config = dict(
    arch='quartznet',
    model='multi-label audio tagger',
    dataset='short pieces for a synthesised band: melody, chords, bass and drums',
    train_examples=26041,
    gain_aug_db=6,
    n_mels=64,
    hop_length=160,
    input='log_mel',
    spec_augment=False,
    win_length=512,
    norm='batchnorm',
    activation='relu',
    depths=[4, 9, 4],
    kernel_size=11,
    stem='single',
    widths=[192, 240, 288],
    num_labels=45,
    mixing='mixup',
    init='kaiming_normal',
    residual_init='zero_last',
    optimizer='normuon',
    muon_scale='match_rms_adamw',
    lr=0.0018,
    momentum=0.85,
    nesterov=False,
    orthogonalizer='newton_schulz_5',
    adamw_lr_other_params=0.0027,
    grad_clip=5.0,
    gradient_centralization=True,
    steps=9400,
    batch_size=384,
    epochs=138.6,
    lr_schedule='cosine',
    final_lr_fraction=0.05,
    warmup_steps=940,
    weight_decay=0.1,
    adamw_weight_decay_other_params=0,
)
Rows from block 4, named by matrix and row number. Rows with one number belong to one channel. Each number is 500 + 40 x the weight over its row's rms, rounded and kept within 0 to 999. All counts start at 0. Numbers have three digits each. After the name is the row's rms in percent of the matrix's.
# convs1: first pointwise conv (model.blocks.4.convs.1.weight, 240x192x1), inputs 0-191
# convs3: second pointwise conv (model.blocks.4.convs.3.weight, 240x240x1, transposed), outputs 0-119
convs1.86 099:559519510485516517572474429433469548501456483396481462516447517484514433459572524593485496545492436542505507540572535532485557521503505561493533526503530546406524516529512474499509485545478541493477519440522428484457499492478466507525564468519493490517492473549499478456477447483549473549518439499507481392437489518505479408566506566474527518578487502513578493502462457512467540504454460491570513462506532505383548538515495459469514522561511509504559478577533490479529400532503500468490430468529483405504492545458421523487529505488500475515477462493595451489493488500507479524
convs1.87 095:552587496550590500550454358537423499490459578557429456474515544547576511524539470513503589476452513479481535512549496503487501568559565494507442498499456494544458453530423458532494469500476405467505494515473513454469453513454540517515528471422540475489480546490501566493541469563484464474442501539467465485509537505410462499479473570514485525439454455455454464530434464499545429499499501513490515499545478490469413527493474496495487466512506425517482533500481490470560467481487530547561442556448502465432524510544509508573472563484523491492460527501454474515472490479480478475
convs1.88 096:490476487490470508430500489426621484412429521539496511504481533576465488552457549512529515433517491527537536462417462512474514538523530557510475571422492549587513503529531525500504474490516458509461496542432518486473470540530479549499518558448478537582626520507525503457536432510473497508475579467532554479466503481536508502473564539485465533496523494507493456519491513489476541485494449527494516415504519511523554454408489489419522474513551521513541414453529533500484571466478547604478526501506495552545503480487553512442481511593534468528482495549492485536419498476506467454
convs1.89 094:472445460447479496516509463547525502477545470477519489535533499550556461418453570496445528457491479549482416529513473494509523594516475517446461444536504538480474503505419464432519522487519479445503489501508473483585441489525500461598555461524518486528499427493412527470605492468521518490466552407480469570511419492496516546536520524510505569437512485495515507480497507471485513472484458504470535474546541497537537498483505473548429489455516470495432464571492434500491522494419496513529508494508487493472461520477538571526447534496515500412506402407548566540460460545522450569
convs1.90 100:425478468496465455509501531493464477480499486522456582471446560523499445520510430491542475514426503498497505515536417432550486519502499566498499461404466514490454526447561517439564454526491565560475540497498438526485490437553466512633495482468488428460514530507519465472511513507447437459431520500517488498511515521509452550493472515531512542502485558560531528537445528483484532510478482405469483502555555569517443428502420488505546501515487436487527553560504519425462545498538522526564576549491504506464497445452523491524536510595482487549510502559519482504498563543574534530
convs1.91 102:493510566503537576455390522537489481546463500459475537489527532541465444509463481461491541495490517470437453471519511501483455481460407477520484513553480484516475475475558506431582525454519589536443514538486499480468473527602524522468487504469497545486450516508464543527475504439445539465484471520443525456501531531497530467467464518437469476533490502478544425495539491530484513503569545390506523517520528414463480541530412499461538533433488488508484574484459550380480519531489512472488472396482484586520491449528518522451456472512513519514546452543486563558485479468424546492
convs1.92 102:557523505507537483477440508485509489450475450554464443539493499462554447506515441506517555468399462644473456457455461531531487499466584530516467512511483505449544480532538455500507514430504478551466507471444465527517577481424537540590562579499536462501567520491484487468465540486524481448565470513551456534519526484509450498457545514490504502488496472462541433538487493460550500491439569517516504512499494490418505526529464486532464525515561522573524483472453485416513515529506531463496495524546452580487436479481477538478520438515465511473578597455506523410522480542497447546
convs1.93 105:541453532417440513556549452534467544481506530530506548485501518520452499509465511546456473443491499496464474515560493520474483437484551504613517507512449525553607544530507542518435448420462517534489507561522434457558470447410521538483520517524519501503549568471459475530461621512535509520473542478426443505511546457457510558519447511496540495488496529557476512537510435494542488519515470487504511532471486512475577533467559479518475538503492447473495573566545439527476511470512459547431528529494537554443563455482502547528543585482468484474522584511494444519518473483523554441
convs1.94 093:500504531458541455492553495488479545523520545570440487517492519458552499567507487471517470522467564520515512501505455507524453497457499570574607527463512569495503443481520471520478473564415538478508506488481598501493521494512560516414455430534498452538503448579419509493559556452494537427465495506434496438540384483499527538470527546454436517496504490507483497461524406490571554520521507488496515477557582460449503504502453516491472518539452428534546487556533386462526493452493547505447500473516517498473499493521530488465528513485497429472550477502502502512519532474525608495
convs1.95 107:464535511525477505475511488488465517522542528506492453528508501496476562418455447470530515445493529486499501422482510438526497556510449467521493505473440484458510457596556560489495445476501594556561526471547515513469532543521461481509518461566403596557555500454529462516432524472508456458624483525443474553513421488452528526527444488506485490470517486488533489436538504475484483453488496504550473498502486485522498440550548522569525492465519465483540614465480518542444464494441491555504520505578504571553469509474451493484455481560451485462586552505482474471436422530528524469
convs1.96 100:493453490535558439518601528494614506492517534490500500563409509495478456525438494509487525545422493444467525512474477466479482558478504508516537531539513485484502494551496575586495514582483529488524586460469492514546542508486436478495493531486493542546532572461507515395461563465498466464476544451455435550469509502453481520444551439517508420457439535447529507519513508474541484472494538464510493564522453527507480546463450413503469511491533527482533485506565504540440441484523480511523494570514534444501553485427509478496522499453530483564581516562439447518534486540473450583
convs1.97 095:518557531519500437561485481476471477465507495588496463446479523477493476472531566449528522452468506470476474553473462486454519523543527490511518466491485450494470556439510449514570469508457495507527522488489510600479465416494551443539503546471473492437465533475500513537497438580465471486518520491534539484471543448555435502501619553554420468487546464496472450451517481455482479505547452532506506504485509527525509409434502484548532574522529514518542395479536485545465483505426417564543556511495493476478529505487477527430422483485559511592509486534478574451561461526487456447
convs1.98 101:442448482541506507520535485557446542536506533494492480557499476529451499494503490492549521557545522576473477490552531588488529442449518495534538480537443467500500532466521504532497458518456549492477483495392485497466510481488569467481446471450442559519473521413473474491475524497499462437530484418603490505465536489488508400481517497527522476421510446503510503459492545522504511429584508490506441513492498444496438551478501548457515512584484482506436522480520545458476480525507481541410542514541504434574519505424508482438475449484475424462584422499484533440551593461504472472
convs1.99 103:499502563445546515565536482473493456468559474445510497456485540551405526473468478471603475491590533417525543471437425483554524521501545535493475490498447518494481497415450580475466456555486473511497500497478559534564487499535508502369516510533445555478522484478557532521549459528493517554529523509516500461467540524490481551518555516423512471518527549493428500602494525468509512482537524494456498472521476540530507423488509541513492499529531556515531528481475514463459460445515486496518497566500516464467495545575502560501513588469541464427525486536493430546492530522622480488
convs1.100 096:538524500568468517520445434579531487517452453668536494531494428462548520489510480476496447548449521537469485547442482562493456505456495543557523513544516544487550446503466483537487515436468489491571573560546481574523473490488469512504416514469479450494483512494562570513553490496462568509468487476503537544542488505471436432547534413541580469505506469499570474511511485482477506530521530476482499491548578469449495463562503525471484565476482541486512574540441533452468548519543462454494501522432481447533433499492519551505510472449513517440559470495492444473494522551449498486
convs1.101 100:442475493529553497555513518438553461547541532444523519512536491575461430487471497546434467506439479497472503514592533522629520528519466490515469556502523450502447504485485505503554519531465501489489522554514487434521479484461528502463511469515539543538485578492516449515422425479508442492539486542473480547539508569507469505451465473538624496519492477457536464455509554539488545439514525506448417594527474473525590497535522479467526517528499514450461494483542485520496623507506509398495514439510442484576531513505491453506472516513495508467450464501600532546497477535468478530
convs1.102 099:510447500543565464503551541476534566479540485577508487533525443455523517509548539493496495581497539562545513463505498500554499461428496507510515489485517514508524504488337529503480534487537547473493481500458527510525432491523481530465489540529479551469515503533498465508416544499502422528535458534578428485493504557472501514508449512437503563500461488600541452588488565490535496472423502465510405495501534578453488527539504449520518407489554445398430479456435485502475465508486500488527578503469506537546511468537477546490543507499482481518496532536510501484553547478416505564
convs1.103 095:542479451560512491466451499473507501508424562495472557565548493468424432544395472577472473480491533512470495489469538466479443500475545574488494562496480501459468532490543491567507477547522507471530492494488563501454548592553567535544551493486538507530513438525492516488531570523537500494509460496532434503441524482510487478560489455424466489504537466423417515525530495514491526475454500528547564440545512501493550462539516521460493544428477490455493522590474465478466486529474463484468518422500496509482586449529486516570459505540447534427548521604466510520491496593548512450
convs1.104 104:490571538513494483451496499510585535517542520495521439507482492503502510532495539575467449455477435498533498514507495516544503531586533539500448498458435501450455564510508535468521510571517582455471494500554492506498477504457492580484478499569536484470548466563472486479493486551498442502494548513448493533531589514442510492448516490595559461459378436527468543586561502564544506517512520531531456494492494490469444503479487482478531467508496490497513482411503399491472446388598530498425513487474507534467508497478500470545521508451537510499462417574498457527498497557479534572
convs1.105 102:506544478445550558506563481481455466515461481567565499529511456438573596534451585464504447494482480527496448510482540449490528509542485492492496448499501440425439446541544406502541493564539544573602429483519481467419529480468506469452545509444496539441518474490559457443462487495530443481473491539489451486462486497534505513506425484485556543465527464451493478467534500532549498507466468481500516567551456521468549534535438529517516514481521508516496527415479428528538524495502499479460457548497398575504515449482542525569548531511495468448463461542493480447489556538480549474
convs1.106 110:481428546491429413457482531491487573467508482526479459547481579480516501542505523461438515462538474531498500562469418527491529518474482497555557554487468554496538517508522479434540541543516548477502474510493505510590498460458507489536482460499508549478435463522516534480480458495512435531490575468442499513470489452541465464517455548528438559494415436509511517514476551533524515524579498524492527449549440435530522533414501548565505488462548537504448517497512529526537414581495494505384519521518507509458534522530595518404460496492497508473526493535513488495515486435492561385
convs1.107 099:463483446534493462519521574484527527428473535463465569467535526529501474447471492477496447486567573563555486501562465495443527508433566548560552499506468566433520435510490542502527428524402418476548421508414500494509496515528524440540494499510469459488518486534530455422499538572497474489478501450501501531541587486485526460451482533548536521431533462484516489477469489455418484494529502521418606557468507528457500574541501471489493477562485487498464516522479500587523459584543495552525519545445490441487528516487489520544472517540523509490523517587500513525534475510448492449
convs1.108 094:456511543505461458487511534540530524567496538514511446439401519542490409561563470565525506537461539512512468438523437469575481456519526420525560508511482510531422505489518546527502542504519527484501537538519441535477486518438500530482541513568462442481480520492541417472574516498491496496473515495479411477470555491449428513405489541494495515519509510469479575485424501498473623499490453507414537468540442519512532513444518514453494516577526593526460407506506533446495502492416513502540446528477463445471498446556461522500473496510512448463524487496554438505518512523509521493
convs1.109 104:520509497461501446507445434498491504449484574566470484498546493544519545441509509549497506478480485508459477543472496438484504578503437459530398571473462523572538458543585455496478473521476475547480492475453520565515538518426507521482537492471527514503523512420494525471483542479475556455566403497397546473484563519534464444477457536511459525550408449503446448540472497377537529454479515588498491479505491471480462530474539559526449475457520499501497561563487514552517508474449405503505548492506514531552492508420524466463562530437520475553506506489508462485488473541510517529
convs1.110 094:544436510469566540601439507503520480551599542488464486472462484487464462464519516467486491424471567493441509519515495491517422484479439501499433461498551488494481491435388507579480581447497451480514477517558549473480564507458463520589544520577519553462504460513516548465461557557583452470457532497493469457495529466497577418559507422505524507552511484501567490473477453486496576481524432478463482513471571508511476555536532516450554498516508497529473479471529522571507522436535504537457474498515535579493516489497496534489492479454519553493481534442509517539532467476527475426
convs1.111 094:536426441470515525475480504521483508548504538470451469540460524464520523461511521482503446528486497543425556497485496584556476640496495562482524506518536459471470522596501544502470527479526516514509376482513493475521515437473559441477521468444475482517454472573464465464490554516486499487450496498524488575527495583549521519507565446501498504490596540491475508482520463467502522502436521463520497442429500491489512490483487456492478506531425535496431456498518519522434524477520511431455577499507536412578479470469547523608478536458438435557474427516476464536519530468499547476
convs1.112 099:556466516505495445507484534533544497499450555491524502478523446499414522460557456461533587451476524467488491513534465420524529482492481530528484490491472518522474460498461561488574505447502464541439503491545458518598483569454482519496556515485498551522512513486470370482484525481485464575499477579509533469531496473475501444484532492505504467498476414539461466400525512520563537467527462507496493537504477451485483421501444514485446487523515565382543542534502497518541542426545515499501542497467514550482466520469538538573439536565548500533533514487577448495573466581495417536
convs1.113 098:446540486493529483558534448504480552522489481465465551479461510470451485511455527469540520460519470527507531473506477551415515505469511424526521466537443560480507474531514455513468444532469538541569480557473447558466578446537547518471538461557487500456517513503521458545505526494483522481520526525567521556501436575445521513467461605481500458538471484490481568497461488537576485451505499437539473514483582595475451509532406519585442470488505455519461477469503650541495465524501552560487430533510492449500515486463476515508530555509489521466486465569547575489548471457476462487
convs1.114 097:509536424460482488507493481485550495531528533535501535506472494431483540517469469506519438569525467524524455520464440445569413541480483499496512551543536507560509460467490466566553471413533508478481545484513516438537456544515477464474521529521545523506434493520451472501456452517421558465498511522558518554549485480490506498464497550430390480542521583439455594561596570449595493526518522522494479529546521513463557429495450485531544517520485476519449551496538511584534465486492508540546451507535478527473512552507531483478536497523585517500528498477577515534519437439458445500
convs1.115 100:504478506553446425500480536518533538521499496534543506537428454532495490534579460470505471459498550506557470444513481513458585457498507487521485516452520529483515445484515474579586461474493541459505538564498555490554481486531488416521502445519536548556488473523570473519515504490404449465545493492473482489486521497513486487454498543495423544403468461601587554557495488442493528504537425432519524539502446492502590579546522489564486447594523481487550482463512528523556500488485501478524531525510446547455575506447465461503519537495429469441480496453510470533430470460503466473
convs1.116 102:575568467505600488473530550536528534512480519485573474489558515508485501547473539473478547478519528485490573493500398536492526575476433480486492522489484502543473599446483496472503493452512470489557536529481451493510369508505452503471491480495567467489457539450542463498506445547515569585459522441521454513462489537502493477524473447503529507575572519473468480540592500522463490496496476530600467430484513473518496498469543479551515481468523502535477495531527451562466468500461562568511474480493531480504571506431503542562484521435545486417511459504597470488563575496480496499
convs1.117 101:512545479537530557529470492435492502524437521461518509512546503518365505512447510529475489485465512541475466482546554475573522532508401435504519518499532438471505501494478446501488520530530506532562478515487458488512523471478447433483491439489441525435548509460405460475514581474535525515533536513501550492538520590501516636457447590558546487467542557447520496486575442534455506543500483535483474462567520481502482538496532498494473481527550441520475552522470529505452444463464417469511498450501480519473520445472494487556521458539526463574504512503559536575439455542461533532
convs1.118 098:611453443567539472455536476502541540505528464499507479537553456469497498487477543467538458454454495441507488477475494498501534487443507547490459468502591451534468534462430476569574438518460515439489510512499459523478544445519521493444533482518529523564527498482529605497514500504508488488478511395493431510519520510476565497459520474533562404447455461539521436589475431482457532473475482539481459474567453512456455466524487436455523519502467577485431498518530554586482511456450478459512505466489430506431486516559476508485509527508478502466467436504476539590545556497496468455
convs1.119 101:452505502504369538517513473483449504502510598477524433492453471515516567471449479544560491448522476549537390455483541519581531473521567453429482476546467500468559582557497521485551462518505475488554454463491429499450525502468482504508571488446532485505466512524534537424512530468492544460500402496453474413460510518484520510491503544550452511503536478549475474480500513478494585493523508459485548472468477455535484555495519557546508553523434556495548545506522488455485586449469542531459528456471481467452512534468467508512435553511493463585520475483504546543462503588487484535
convs1.120 101:488436544480525451588520521526536440450573513517604498509507522426510499586507463468483450454536459534512496525542492547492477476548477505449511455534503529518571429519513469443462542468485491439516470482529566477505415451554486515472499505500539537528478462463414467418484469591470552478539478493467497481509525538446535592498540474484480460484504474517442494531427475497469498463478482479515441461541556471442473516504557428567510457435536527455527508494561483505485515537484502421565447516465501494490475431563532509582528515525496594436462564539478458511497468464546498513
convs1.121 103:499481483460503594443530543522544434448469465458424557552490544486529509486453451563522504513564519516449481500465506445573500507501515577489521498526524494525540470486503469468513489476445428528497493473515474491464494521517550482477503451525519504470472500460498513461505479439533414502504439520479533512520502553491474458546538535458471424517480519428507559573482574565451552567545403510513502518509543494453500530480433584502560445572477504490413455507451459447460498529508445506585560525512456439529536516509535575501504438570529441482524542491540441513530496534486544592
convs1.122 101:550568516517503472451540423494478518482492536430535593539494453511527455489477538385483521484542500528484475495487441491507504514479434476486508508504488515460507471549516541508464486484525519510526543510554514474511522516438444471507531462512421553480490536544492466525527539558407513573500510569581488536570497460536442406429530466491481498606521438532528506508451421506478452530506458516464471494468488544539570420457538474535482594516552472491540489501464502567475503483467467541493491545520461523516526488518560579495516504461476482347473507500536503441469504461513452499
convs1.123 104:466552493479482478433448448477480462452452516510466509513542430481472589459449563435472526489485528452431479487484529489556485532562495510426534537518509420434479493516477518446463572517501512450479441526538548475516458536428550567417546514524451517466489486496508525479455489520498454469476462523518500565452485492518470411465465587560479488533473526456524487471480595530586452517531528484565569549442494531485470509529463506545524576583525622494520446515478550488532522517511470513504492512494500503509511490505599489532504467541503564511539554462522508482447565470516480546
convs1.124 094:452487473486465451449477435522543478503439480544476493591429556497517471463523520519448488484561525565537530479545475501449538466524509558491482514476477481577427543501482555432428457508520508446502535460529547472530490487469514466562482517462504505471445404431456513478473482570570518492469550453459419461461493515506495549443511603595517487517518594401529543474467565423522504474480480514483548529523499552524470548454468513458458432462474480499439442496526544530517464525501515465537500541504526522486477501482425520481511481570520489446480488531587511510507504559530444478
convs1.125 096:531465569547523530374540580494457524549545551505485471541427489523515471453529538490507489501492453527440442532458522515529466501490499506569554521520481518498544569483452535448467405436428483509510466519494506517469474510517487645476451495520495500501424536575478513555546540447528519463521472508484503495517502518538528442485500531551513507429537431512531552453483529539542489497553514494544470462464455511493446546417546468603485474558494488554478507503436506530425413468494475420485506531457490456531483523470440537481513423525500500559500553485512481547507528537502485470
convs1.126 096:504524478535544437554491517487504542525508487467524465451497502436472466463452460481472585549547532504457517473486488486467518570477522537498490466465540505505519538504423499506492446479514492585474618461465428515462498506591532567492451551472425474455492508476540490466496484513540461448540463512557512528533484542465549497473352477489439425565572516509522517505524520486506469517473482488451479537460497490478407507607493541522549492426533520474511557448494484515537494472530476492512479474500565525488489461476542476422446463547488513473475530495529500627525605514505514508
convs1.127 099:507505465514476537474473532478511505578526549487518496545565534495510497455417557467476495496542505427487467508502471461532582529565418542461525479463536532534483420473460434523459533458519561488516595535501538550509510518481489513449489523381484492489514526560505452513440526561487530447466502498479554444526398494616472508509518521518464491498529468485519476471540488490540475449420465475499491505541451536511488454392485479523458504480539484490514493524529540551491522496536429431527455497470561498476539507404493535504427549444512519536419452421470480557509478438477516473
convs3.86 103:443540474597522549507551466455481478515548518454551526536525495545471512467582482523449437526532510466449557532529583530426514523534510469552522530522502510589507521584433518509482536481515520486486546545477492480577544445505493528522506446430515543523482532533434497513490590460560501503521505515524486551463546470383525544463433544488501521573518520485523559
convs3.87 101:497470521525512497536555487536466455537483511515518496399487434567506506475494535491525397463499471536498485519500520555534508559516425520529456479432559479544448468440586502538444507561528531546490526476520469487499471532593491546469554513475485496510515525490474520445469556532513555527542452554461491442530551463453492532453454522503438484535533465597537506
convs3.88 102:578507534400514518475519517515531480581501506525544456529518436526459505480489569459504511434474474530408500530547511550527494504516473388517460538481486480465507526461413511491529592528539477442506494477480453517552484450507489517458419483523527573540486447517488528479462514522445472447540505509498548459557464512591546529598490497492510445539488515490489538
convs3.89 094:484444470518525573537498510470460525536522523496418472510515493482472490476510456490571512454511487454528482448488521474518468464498501493453503460488539508525501430481508495494542487596481459408526515506550501521448448490484523469544525479502485463479512465525509505423434549504500493528504466507447532518480531539487508523418462439484481479534459528559535556
convs3.90 098:516461459573541455478491509459491576470482499529489509495572512445523489493416502539504490506441493529499539530539563603542397495447488447535526486457407442501509476495478499562529512488483590507439489485489551530562463489534492530547450552515473514484528515487480461455568546436503509483515459521593535492551435504541479501524501494530456497549471496477529494
convs3.91 100:464505548548490499554475475529519477463584494596469483513412468571441461591472518471523458486530461490519520519560530515445588516499482492573425529436502508408462481438499414462473531519485507462484504497507484529496536485486588520436544537526444542535472503538526417520523550489499475495557471519544536546560524477534463430497577517450511485560524493455446513
convs3.92 103:550470456493527467530502535559502447455421457469547573452491495515481501486537551495528546551516462497553532553472536474512607463410519510507465524526559540511531477489534523491468563477581497470528502483469523515492418513543480483499541453557480579509480530476510468565527495452502424508589546534538424559581510554530478521527464528502475496474538464520451505
convs3.93 105:490449531431548570512484469482521429476517509557537450522496526544520525507448486406497494502432503466464405492437470558513506465437500433543512515540491501477565485537454567505612507504543486516566499551528526508551546519512525512412494411494500499463571526437489452506526430468508495512540415537505485545448551497485535489537497500485388521506440466432524516
convs3.94 100:461509491460473549507488456436574480468460525485497523499483417504539517533530601494469567505551468470487530511473494517500530534481510445521545473458539406544504526406434505412428517491529477496483534519450475472513512512565535530501476502555498504457527474543487527538487460548551470471455573513550476530489549543552452463516561539507515500567579465483459497
convs3.95 099:495457499480531549459564555475502464468505518534523532423554558491546511449535559493468584504446486537551582477480486552460538453478467491515481500535463578596568500469586508551475534468545526462453459520505509553491486480568443527519566455523457511502503547510488426381494514459432468507586485468531478475512546490454508494560451525488471546501513450487477559
convs3.96 094:519544500467508477547491524604483479575485474446528554461540490464513466477455505546530480534469499524481582505488450525528538505528489451499522512453502538488490560557503502506476410488495486489550469536480465496480506506496484472508430442579522449473507521557518563530512554511564508523567483494473485490461381532453479441480509583450544420499536516485534501
convs3.97 104:511530504478504515479566520509521422469467526516549456534556463484561501475522494429519449482480530405483483543465450441517472500476459458535420570499476544509468497480470472505453517478500529398498558539457540553516521492443505511516511443506556458510504426502571486453517532436579611493491470433514490462484512597479499433489530507508545433552484540457568500
convs3.98 102:505517467525526521502475421491463522536483431490506547487487531504481546511468503541484547520507422474535486494442456489505551503540480504482445501477455501499543530442488520488453551522554514453455422528535497553492567482501563477459524530465516558507490567480508568477547628447477512491452472438472421529558460495536513453493513414532497504513558518486425531
convs3.99 097:524359487532518460534493501542534499507503526485501569528461509470468515468514502472485466496485453520472504441519505525544449516539476498585482571443498499501505509478511551499537408479484495431531509496506457463506489568460458533487554539488539568490526467495460499541490535459592456515477518454452439474497498579524521491504517510509557529472525475474558473
convs3.100 101:513477455539446520497545462473471487533444561541503527469537444509500456548523520515510468502454501573471572424498532435561524515501530491472510469546458421525444481444554576485471521431531458466482538509502509519451507472421500559481458518484555492471480544512488464547491493500502486500487511497505535510443485571490496519550442554492511465516553512565501569
convs3.101 099:490418488507514559512536536534501479544467458499491512499463528507391535545517477454492498513499497487533473530494462514472442479464563487588515516459526459491488510539429543519473462472498516502495518443475487534536482437492517518531459503393533497449519535465514438543510511445515494511498590476554478516491558556490503496450544470511506513580521479555500521
convs3.102 097:464498520505477493456491458585498448514482512530486490528549466500519463465482546455493515523530515506502512591420581472576493476548450502568500434467527501505562511478506532524488467533497455574503415484495512470523508446546551519475559607481504482527476473436477539431495475495556470492525460536508521431578531442470523519533450492540478530488496512460538552
convs3.103 098:546448573553448489471521481507484491516486526485503480481530484540512469493431518546511514556496483445447481556474537504496513463496477499542458492482468585478446463486538472522429518557553465472490545543526439478531455489547515410519508455598481405552508548532570446440486430523488511434536492474497500510383516539481485482503561528469571463461527461446462496
convs3.104 100:510540497474394497534514556488530540541519494553488486474454436492466395518472525546460458564542504537475478499476497547512545502469478489465558474566481469483529463498470495516530488470537541527470434493501511477511558550481538494491498469495547554507509471479463469482479475442495482516472520465449487495547512502521502472427448496447464571475509506502497489
convs3.105 099:499521504531504484541461464541520448531533466555504489485495459565456420524541507572504495427475426544495556530476506452482511536491534506557517573486476499493446521418551490527499500550439478505537474485482488537532532513485442513479478564463456502443511530475506524459457582508555507466529517548499487515525549480481473510495489519565530489498557501450532505
convs3.106 100:440520533539476551511456530505551461472444503504476614491448418485460536461487473522511523484424459511531489534503576479527539536510439500520454550554516470538541474469461489514508481415507476462530546464500457502560456532480504484506608490512620498478514485502460475545427514481554479533524476447531536536414505493488551493508516526457492549497523503559515495
convs3.107 102:450526512523485495502489573475447480531548523588541548513531478568517496513429499564489526505536439449535522534551588535521498488462485507524451472469513475510445461494509495517491473520527534511503470514470506487434500492478523449479472491465438454522530504489482550472489579488499476496553515440527490471515559530581502439484522521492482548483445524533521417
convs3.108 104:510448460540503487557514513546509493504492505549515492525485524494527527534505507499469438542542506511472508499535462468491504528587476513402537483559473389478493449477576552514497569518442517465494502526522517545493451458535582514523431532539472510431514530538465506558476521527529506467507559530520521478470540468467482494462528544537500495463501596452550488
convs3.109 094:505508436488495479512483477500484542531475554460485451498460466472531483501491550466484484558512553435507529470510505486594534530464540493503479553464536512420477426504476572453503458530504496575477531584514506527557469497429441481457571499478498459430490496547527549565503480498508525533486494538524473519574437434539623479470445519528609491494529504441542481
convs3.110 100:539473538531496492476490533545466483433496527479579514551488439597526471462478520560504480527541514464552513481470463488534487507481500412509469556518521518461399457525540450496509528443513437463463500473452546427400474476513485499565469454491505477531402507514532577483476527438507463480593529518584438509514518583472527511487482595520509517529482457487481506
convs3.111 104:510561539505557510499571528502483544446532540461508443456473540480519474475475607535398501484492544534504512546479519487515434531438462491494483419570549462563533526410555570500418508579423484483542518477547502527538487471468461489498499433497562517522446443441542493520487521560513514526525506467481528432471486528469489505542518577540492530509494563512460497
convs3.112 105:516459489500492536508459546534509562435551419517562478523491484493520536506476545486497433528502502449499446500549521497481504502525521477484516516499529500527506544490512525528530511464571485536532495535558505453514504491553459526454493525472496486533519488538507511541501466490451440465433535471537563485477525565550509519525491520489399429465464484587504600
convs3.113 100:517562497466488559550498471394462490522504453435483591457593478535497577452521471483482541543480554515456488531509485492504527551539491452502491483534456501506464489496412512433497512532516512454547554467544569487501465473578574505503549521542459556504484531485464528575450461505616458514494468502462600485520476565507456523484490476455523483493491495489534516
convs3.114 100:497438509423550451480513508500425496470582514491504505528501454522525473537474534545522471463526515467501505519468512526516549557524479613548522513452477539427543538461484485444500481484454507543518502493500472426482584552456479469471459559534491507512588534468484550516462505537453496464431539495546481457460545547493528476513467526495477510426441489459567505
convs3.115 100:584569529523525555481547478506453495509511478533591464489484524462445530517418478479563429522474512481484487485489461479585511516541450564519416422487489540465561479507487527533547465489537439521493487537447487398546474521545480507525479511469419461535510525450531510536528532484550492517508524456537553476474469477473505448491457485414575499483503534456515513
convs3.116 100:493528523561436422501544509433425451522500498580500523504504491452468496547488456509517486559559531596511477541424509439496522496401473527514435491488463514581451489514536460477438450548430529534470491541522461577456480497546492511477442505580489545459502581468500469489507490501504554507498518488525473551475506476523473384467486492512521502453552523498522477
convs3.117 098:511459524535511487460460490541455464494414514493525489535493518468516466467464537480470495490493455475467493498460485502567476517514458503495415468469469502476503553519406524516517512530527470459499540572544451466486582474447457504538482519527476553506484476483564453493514489491464514536500497488460466537469468452530519429592466485527536484447477517535576512
convs3.118 102:509506478514472524555486462514493514443565540568524477442522504467451481503482494434519427458549510428533453516445503473586484522531513549452440474470479474470443510476535561500422431567465557476499471500452487482509504441477512448479509522539521552510444530430469503483519531569480516561513507453453500547515478545535536436463508456523494505497485452468443539
convs3.119 099:536467477464520456550466526500528438493509496525461516410459477513499475538496510477437509567467501552511534510479435540456495517481462465529492406533457477502510490490475471545433524502513546546443510506476470528567458560549544559515466514536583459530544514456602530544563491537472584521536515457502492551448456485480508473500560535556467513528483498485544507
convs3.120 097:498557434444594519458529581463497493537503512524525539516488436493468496481423525399481578518499453545494490503534532467510447520546477499509483469541486527526497490498506506430517514468487560519536515573543569559472441485531536503542415441477526462474522537489577503497550501461519577516516454458493522529494483496507459490454490502425565516442482533489497456
convs3.121 101:531560526553491520472518503507487505426521514445509539531520483549519532525502516483469483495433508466560437500517569433482493516556501523493482512508559456432522518527553567535533506509446403464470553489470569472507464537486542442560437523533555496482446454473481491419515494535538536486501505485428485500441485566536493517503493483454455517495496481476507507
convs3.122 103:480552486461510463494493494446585458521482498494530416498555530503488490527484519492495480506499535481515495550461465463522548453549533490553540504484482469536564450458483489507453496399544495414529498541463602457491516544490515447566524450447465524513528505539481460473477586500534452471475473489583567569438562509520522481503511503563461416469482450514546491
convs3.123 101:414500473519566491467501523500513500507511453504550458494537512560621503544505464456547451472516464513527508415512575462457526525433567427529463460443455541511491455528451496515542442493530495543520477508560584518452528494528491506513517585493511577557502503441492538531523519529498463463479537496451535460514475456546430422471477500489504534580536486473499468
convs3.124 102:442518477510482456440486518548465558475426465490516467488486479461451551496491497477502465481494499572419483563560482488457533478522498543508532510435540398385527532472487543520425539475567503525565445583582515471502523477541559453476470451579536463430493480510499536537467530478522520468490482521468503527552468508481568488475511430456456514538539518527514530
convs3.125 101:525562521482487518503522497477538619463538499472463535577467554507470527496567485582492535531528509434497459476467493495490521505512473469420466466497448518493533529521564453557446506524529522615533540484516430409554487557524481444504506541482525478518534465509523463415526534447583450535427451474513431507493491551549535520505479486532535543492472526444479487
convs3.126 099:568459402498438478459528501528479502412559600508478512570528471498528470559543454445545566531485572499543426506503430509517501475505504488560513508503467480502534486450511482467537459525503457553550499473553524434493486496522535519503480508483479505476538429470530491511501433545462607503482513492475445509445496599485458533481479518527415569543488467472537453
convs3.127 097:519508464505533473563488480477495483521497473577447542525555404565473523531462509476508528480538488484514496486567469526582474492473462489520528508512528468542470473474497540506507535530517490463498488413424543470567549442502568524518567472521534503457466478537467547519462516448476555515545533482462461473502494497508433486543492480457495570505436481477499520